config = dict(
    train_examples=48750,
    crop_scale_min=1,
    optimizer='adamw',
    epochs=149.1,
)
Rows from block 13 of a small multi-label image tagger, named by matrix and row number. Rows with one number belong to one channel. Each number is 128 + 32 x the weight over its row's rms, rounded and kept within 0 to 255. All counts start at 0. Numbers have three digits each. After the name is the row's rms in percent of the matrix's.
After each channel's rows are labels from the 100 images, of 14848, where the channel reaches its highest value: "responds to" is what is common among them. Only what is clearly more common there than usual is listed. The data: simulated telescope pictures of galaxies.
# convs0: first 3x3 conv (model.blocks.13.convs.0.weight, 96x96x3x3, each kernel summed), inputs 0-95
# convs1: second 3x3 conv (model.blocks.13.convs.1.weight, 96x96x3x3, transposed, each kernel summed), outputs 0-95

convs0.69 059:093179160060054133127100128134114115120092128183123088121100139099107128076086120080096119124110107134173157124116068120119092141122089142149092117127132109083125130126140133174090106095104031113089071134038115099149137128113089136094117139124186040128068110103113135117145101128111112112
convs1.69 069:122161128120140118151108123066161127181166130134117144190094094170093176173140113132171148086101167146143140135125110089108092180159098096138135139103146102069092111118184156131113100157130196132155178081190156116152135080099126060167190154119136141127104126108092159162106190112130081182
responds to: many stars; tilted; two-armed spiral; winding: anticlockwise outward

convs0.93 107:152129100085119134131088106060188134116129143088096155175128150141124141188067115112140113119138201139089130138062143078047101145181122122134148085096110092148119081102123164070122100075153148129072128123149107133115107136096184169147150135113075157091083147127100094113099088134179134096
convs1.93 103:136148134110151144137083121090085134106107148140157074086141155121132104045163142142121148155102072098167156165186109105073173130075156123111123061129114147140135124093118043149114095170152134120079125143104180161187111119115152163089125143150110166118082173145109130138155160142041177128
responds to: small; tilted; ring galaxy; many stars

convs0.0 092:102109111101079110110087120134089106114047117095173124099104117134115134085151161077067139059106114115056111104053151142145134101080121135095075145154105097131136144146155097094168151112059131112173136085163147093157105103099161118106152098179090133158154082129123135127061132104078125100
convs1.0 075:123166160168148152098099130136179177102164125118036098110124086145146110133176073138120118154137133156112099122138125159133166167158139177117105157103109137114064098156085141092086134118115198139065185091150144106135077126104120109161136141043148115174089110090128089108174112069155126153
responds to: lensed arc

convs0.71 098:143153131124148137146128090106056163130160149156045117151104126128137144105098138171107147135131102166125119108128030144125088122118155147172115050127132145135076112087060129108065148084172147145090146114080084129065158126170191137078142106098127144153086153092160144150117138118115141072
convs1.71 067:161163087127102118083158197107141095167113117116143120133096119102084132181076124098178107102138119121121147155159132148125128116126147183149153086136150110152104154067149164113148185122098110161140155111120124070132147129194155117167142116175117091201221096079198102109120131150173085160
responds to: tilted; barred spiral; winding: anticlockwise outward; winding: clockwise outward

convs0.64 106:095060161086111140145101119156146143147128131124125140124129141134075159142111094141000157124127096133084143111127085117108086130128131110140069124134163148139135140138147146118163127144075111159081131112125119129126144124131122126146139088113131000130149139111142144067057091124150145123
convs1.64 082:093132117146108164112149138172112121122144087115136075108136136077091104130140128123255108138151133097208131115129106131127124153133142101145235134166113117164133147155102094131119126161118149107127121144110130156134110132133166102097074155155153000124138128108144105137176176127096150124
responds to: small; two-armed spiral; tilted; winding: anticlockwise outward

convs0.60 036:128131112143120123104157096152197163124182089067107080095097072111160106108118091145171121131103126088117126127110077152121146142082146100111175161055124114135111123096164076133115136151112109113132123109168146096181106125199154075132103151084076083113171129171144124094119141091083112221
convs1.60 162:127098128115169111135142235148131203150166156180149125071208101058139129148136155128122104146103140083146161173165132115136073089143151121130106107206122186165128203130143137124123122136118130075137137221119143121109136114150125096136129072137078122127128095120117100145131136122140116121
responds to: bright star with spikes

convs0.36 116:187078137133126221243131118121138122196199121126105138136144136117122118180132124070121146152131144120123147123083106142122116128137168200089108119119149145098117116113141142142132185118115045145138094120106108140114099112180125125127126118089101122185057160149192147147131128126170153133
convs1.36 142:213177132136130190019132123118136135076047133137135104108138134120133134111158130186134113144139133126110129137199111130114131121124178187146124111114107156107113106090135112110111171138135137084142148118165151120154163109210074129133120138199091140180052138134191126115128146119107135134
responds to: tilted; barred spiral; winding: clockwise outward; winding: anticlockwise outward

convs0.77 135:118133134141126119111125110124124146125127094129153105134146000117129125111124123125116122133022106097140123150139128135124128023035135125149124143119126142125133122126125079133127103120129138135155134134115046143114134050127132047133076117150138134113136138145121120124131122023095114124
convs1.77 120:128112129143153105174121168101133139133143189130121145139149058124127119126110132102127130124042146155135127151121111124124093174181114137124130107170117154119155210126126157106136067104143139134156119183095227122190109058101159058127190135083163143101128114138088132151104085067132165109
responds to: bright star with spikes; star cluster

convs0.66 045:134118112150129114084122113092127114107182092108065107141093132088132169117160128074183092186117197098180104116140142095128113140159131155129113090127065147138123107135163099103154123176144138103143129141139128126107142126133231112087079157088074099124116164154105133152166127182150150025
convs1.66 054:178138052195109122116119166141105169117103141113125130082150129093126135109098089135039081122137112145100137139099060168108089095119171174176133138145102143093121153090138119131108164161153057126149160181077108085123167121160132117124132125126135093145103190174141138075116066157135166176
responds to: tilted; ring galaxy

convs0.56 105:106143170056065108109108127154062169106097112095171121133140118176098148085106154112027130144109076141125108125057158159134130127096123104136100121167100161140091165181142102129144127116085142150141133191136147144181107103135112124077128128197095146110121166125095148101074104090099123076
convs1.56 085:103048187088148126146092131175170097134132127127061173165131125109123121140142083156189110100133154150085097092166154190145122128132108145063102159119184121143104166186144146075135130113136129151168145138186106148075074118163103140143162141064137191142097156143150076141126123100148099116
responds to: bright star with spikes; lensed arc

convs0.75 107:146092126077128126141126092074154128127110151024072145133134160154145133168090083117050086134152163141147115138086105063115133160173114118152075099096107096140138112083083127129145122087065146131162132126131147144144133158124134164123141148084061118103105148088122059058112075150141143134
convs1.75 097:150166126069139137119144101111107143121129133163134081101120214104119118085180157148194157164141087090119158169162150089114100078035113114121167103112159110158132131117137054134139113165087119128151113131130127145135142169136112197136123082138110113116112145084110144184146165187046102106
responds to: small; many stars; barred spiral; tilted

convs0.3 095:097144120109114111139050090113149110121140126090094075104146174130090146132185132030038110153117105129152138132025165070146127153142130108138095122175155164108186119090139118140115122128147161151159124143120146170134096115120158142165117127051115133090060139171137130113117157151140128143
convs1.3 095:148133116097171161099057095102122074104127123140113156156130202121116106097049111188215129139120139109145141118208187101153120107122149130123182146149104143141164097118098098121169154135120069092211106080150097114107134092121164164113107146128120140122096120189122129145157096128086152123
responds to: small; flattened elliptical; lensed arc

convs0.42 134:144121124132124144144126132133111152147148109122125122140144026123126122142114123099124142140081116102105118139131124135107143013060152156116132149138140148130124142129132077126121126101122123133141095156117035137114121051140126039105113119120114109150097159133147145128115123000098140123
convs1.42 112:142147165119150153102108131104132112068123176110137135182147067137131106120126131153112093115072138156111110157167160130121141196185164193128126081151048195161161147125073179106170103113125112154112112159092196132177134077129125079114158136186113135162097111122127115116130102078158178111
responds to: tilted; two-armed spiral; winding: clockwise outward; ring galaxy

convs0.19 114:080130118164145136108104169049186155126128120058082141138156129115147123142161123118129114130127118142094149130116105036073156132128133087089099124158139149139154164047126132062118088125129153152133107155125125127094105136097127098165103157062077037091117112133106085068103130141146136182
convs1.19 117:114178152156122148136142133070062150110116138176143116149151122175127136115079161103142188123122117114112171121134122059074120137153121070123162113138124097103166130095159106216130116092115112115148095089105143165143129109096091105058163133155075081077146129149108205186147153165105151078
responds to: bright star with spikes; small; lensed arc

convs0.2 060:116088123099118118135136088149083130114141121095161096118117122134130082110089043078076076086132031115052090094098089087150167125106120095071080135140121109137100170146145128091162128075103080132131080132109130106115095104103098102093145086078135124085115116154109095063129099121130112111
convs1.2 055:146139104137099174094148110138125129107102080120114125128126152126076131129126180133193097050152141103158107124181142069118112123122145133134177137122114112202108174177062096115134124161131106115139129111129137143160204130097216121143036118188160149110098149134106100137172193140103141108
responds to: many stars; barred spiral; irregular

convs0.28 090:123109111084099098104097095124125154104112141045086066131093146163148097112038048135089086130146105132119112148096118111044154144151129115154145098092090130146154130096106115118111133081060145113177142135125133130155132149153117158091136150094066136106130163151118083076092047133114125151
convs1.28 084:105145130099141104179164128096137146150093113134170156109088165142086137170195149100164157113156102092139132136159149120024085084068114114073136093087145120188110157095112109141142110156131139173109097110147119130108103164131120209179150074163122094109134190138093131185138169149129115095
responds to: many stars; bright star with spikes

convs0.55 134:137139109098142138146163109118126129161147087130120135101151029133129140148087143116113120126054106043119097069104159110164105000064136159146175092107121151131159132149154092144125124145097138121132155096167100145116126076134142076137125105128128146154146137153130120120107180043109122129
convs1.55 117:146141171109142144130118100100127119066134190115127118113154063133115103099142113141145123137048133178130112165151134131122151211191125165130131089121092160130164137120080173108168088105135131150108104139073187146175130065111130045106167158118154142146099098106093130127132088052154161094
responds to: tilted; barred spiral; winding: clockwise outward; winding: anticlockwise outward

convs0.1 068:104112081081084108150072081109086085108118100071107075116017109136090138100130129077093169098093106114148111099099149136097079121108104165120112135083125133093104095122120096148106169086113111104125096106068099089131116096147111126061134089131076111160104129121155129134067122101099087091
convs1.1 064:138207085142143143060094141070165130128111175163136160133049131134144115183131137169145095050102127139133093187176140076125134149109154189082155115090100157101097132076114131089150146155113090162121150086151155105164115133132111140183124106171072103185140175146154128136138124130138141128
responds to: tilted; ring galaxy

convs0.49 098:079092132152123105075073129158127095117119107106189119109125141045152074120195160109139114144141136086143144162138179155087193140132120097076082178131123125128136132160159120076164156163114159104183125134153174134178080132121086101138063142153095045118156124175111148140129109156141117121
convs1.49 074:139124118187099115135139138136139107155141136131060146154125148108093124151074100146120123094130145165068125083102155141116039113162098132198178204126142105120110135150127183107141141105108078150187171165145081101092179148119091097137182132098139023128157097131134124142116134141166113150
responds to: lensed arc; many stars

convs0.17 104:132130128144098141111077147095163127146131064040123107135159027121093128169124130121129127130062139095144114152118151084078113051095145126125165153128112156086170118085113114120124085154145107117096142135134062122113121065120100099181063108122069142113116144152117110083116127067112140169
convs1.17 112:154155170123130140133113166114111125084119138161133127125182040144150146086113160122072141139084131173131113143134125106118148227201139118133091095155111126130162131105109177188140121074143139150088106125081156148135148050122114051073123187143084147136111130129102170132129129070152159115
responds to: small; ring galaxy; tilted

convs0.12 044:160098114228181061133148139111105128104103090061137156169126110114145150122102124146147102135121203073115089122119208113161122108180108171142118074125041132166109137141124127117148131116125178089171119152180114132119131128127162128085131144151085188172133101129123137103129173143099096095
convs1.12 043:156125081174103120131136128163124134158154160160021090064129147109132114127077108112080107134140109187112138095117204149101109134085138202167124123112176105148118155128183116085065136134099054176182128141157125113146147121173135145164168127079109108162108146127152132139100142089128160149
responds to: lensed arc

convs0.47 064:116082116092077083098090100106087122087115104061124079099106141148106089103081082079092081113133073114083101068096127107124108145134115121124138062102086064114103106096078116103096118091066124100147079132084132120124095127145124153088128116123075139114116130124107041095089121126105106100
convs1.47 046:113153097103107101176112115103133112172131129149136151130091188153130174150125131162104163068163131119178107135133181102152117100051120114148095117087202092138104124114154122140144127155093104183151138135126077117121241193118159172153086093150110128124169166149090156139151113199142112132
responds to: many stars

convs0.20 066:142096103088078107139080117097121083100081120099109110143058113133101110081104115087112126116097125117127097109124111091072079114126106164114079112103093095086094087059119105149103119078098080082078059097081098099090134111129110100080130120111135106183096115094146111100117080125097066091
convs1.20 062:170145094109157143140074106085149116152109163136134148112044109133133157155132192122118111088069118167119089135138067109061108178131136119128144117095130081112075116075172165143139108176147137173117169127159190125165191080121153094174163170131164115121126154137084140171121188122131122169
responds to: many stars

convs0.7 080:145066105160111106110178127144147118078136132107183121171100098118099079121109044138184079113126176120136122145161185094079163091141144118120164176054135117115098112130189142145153144087139104121143096103111100098127135115116038123119118131121114133123154138201119102107101067091113119064
convs1.7 063:150096067130162117120096098104120137131137118134138115103098104087108106132122158081154108107099115133132096122123065091145133168074120136119154097143136075132099109120117143119052048189206081143106139077113149147164124136118205142125069125091169201132078195084101148141099139144137142147
responds to: lensed arc

convs0.87 120:118082139084101109113104136142125123122126100121183096093141147116145092119172153121087113120111115096105148115072220143121183134121121110101064155137101125137146154157189123113216150147078115126208143106139158128175071122133096110136092132134104069138192102191127150100089093143135071108
convs1.87 119:152151112120122138105110105141150098133109131113046159155102145113086116151109097156154112154121144159112102104126178149080060133158119151184207194108119116144104121159087168086190158143068087135186166121146107092092150114130091112162157153093161053153156111173141101134167170111146105171
responds to: lensed arc

convs0.63 052:129127103134124109114094054171168099138151083118106037075118125123091119148166077136079145151054131070113103080133107113133102140128157124100080151116185151110166094093156036168155129153134124107159142115102117162132111130169155084170095117074138117114149114166129158106162140136119155193
convs1.63 099:143107121108159130128136231146117196118134158201107168069208136054133116128110155135152116137093136109160152186123151097153090115146168151138137141204104198136156196131121134120164135126108088094164126219096123114122123125149124125100119079125106138149160103155110110149110137136129139117
responds to: bright star with spikes; winding: anticlockwise outward; barred spiral; many-armed spiral

convs0.62 083:099126126151093143067158167126140107106128115071138157079111110135112122145137086121127169151150098104083166086140072189179077147122124132108142073097106108118098136094051134079070129186076133069087106103096146116126103146154098089147088151185093095155171125066129154092145141145135111163
convs1.62 091:093107103163081096157180195150119135154134119116151103130149119100142195136123121153102127075157136117139154135125131149176130107103118131146048100117214118100120166122167131128058115067081116150096135166128105130124228172163118114116137079159111094140150129092140127115142061170152073111
responds to: bright star with spikes; many stars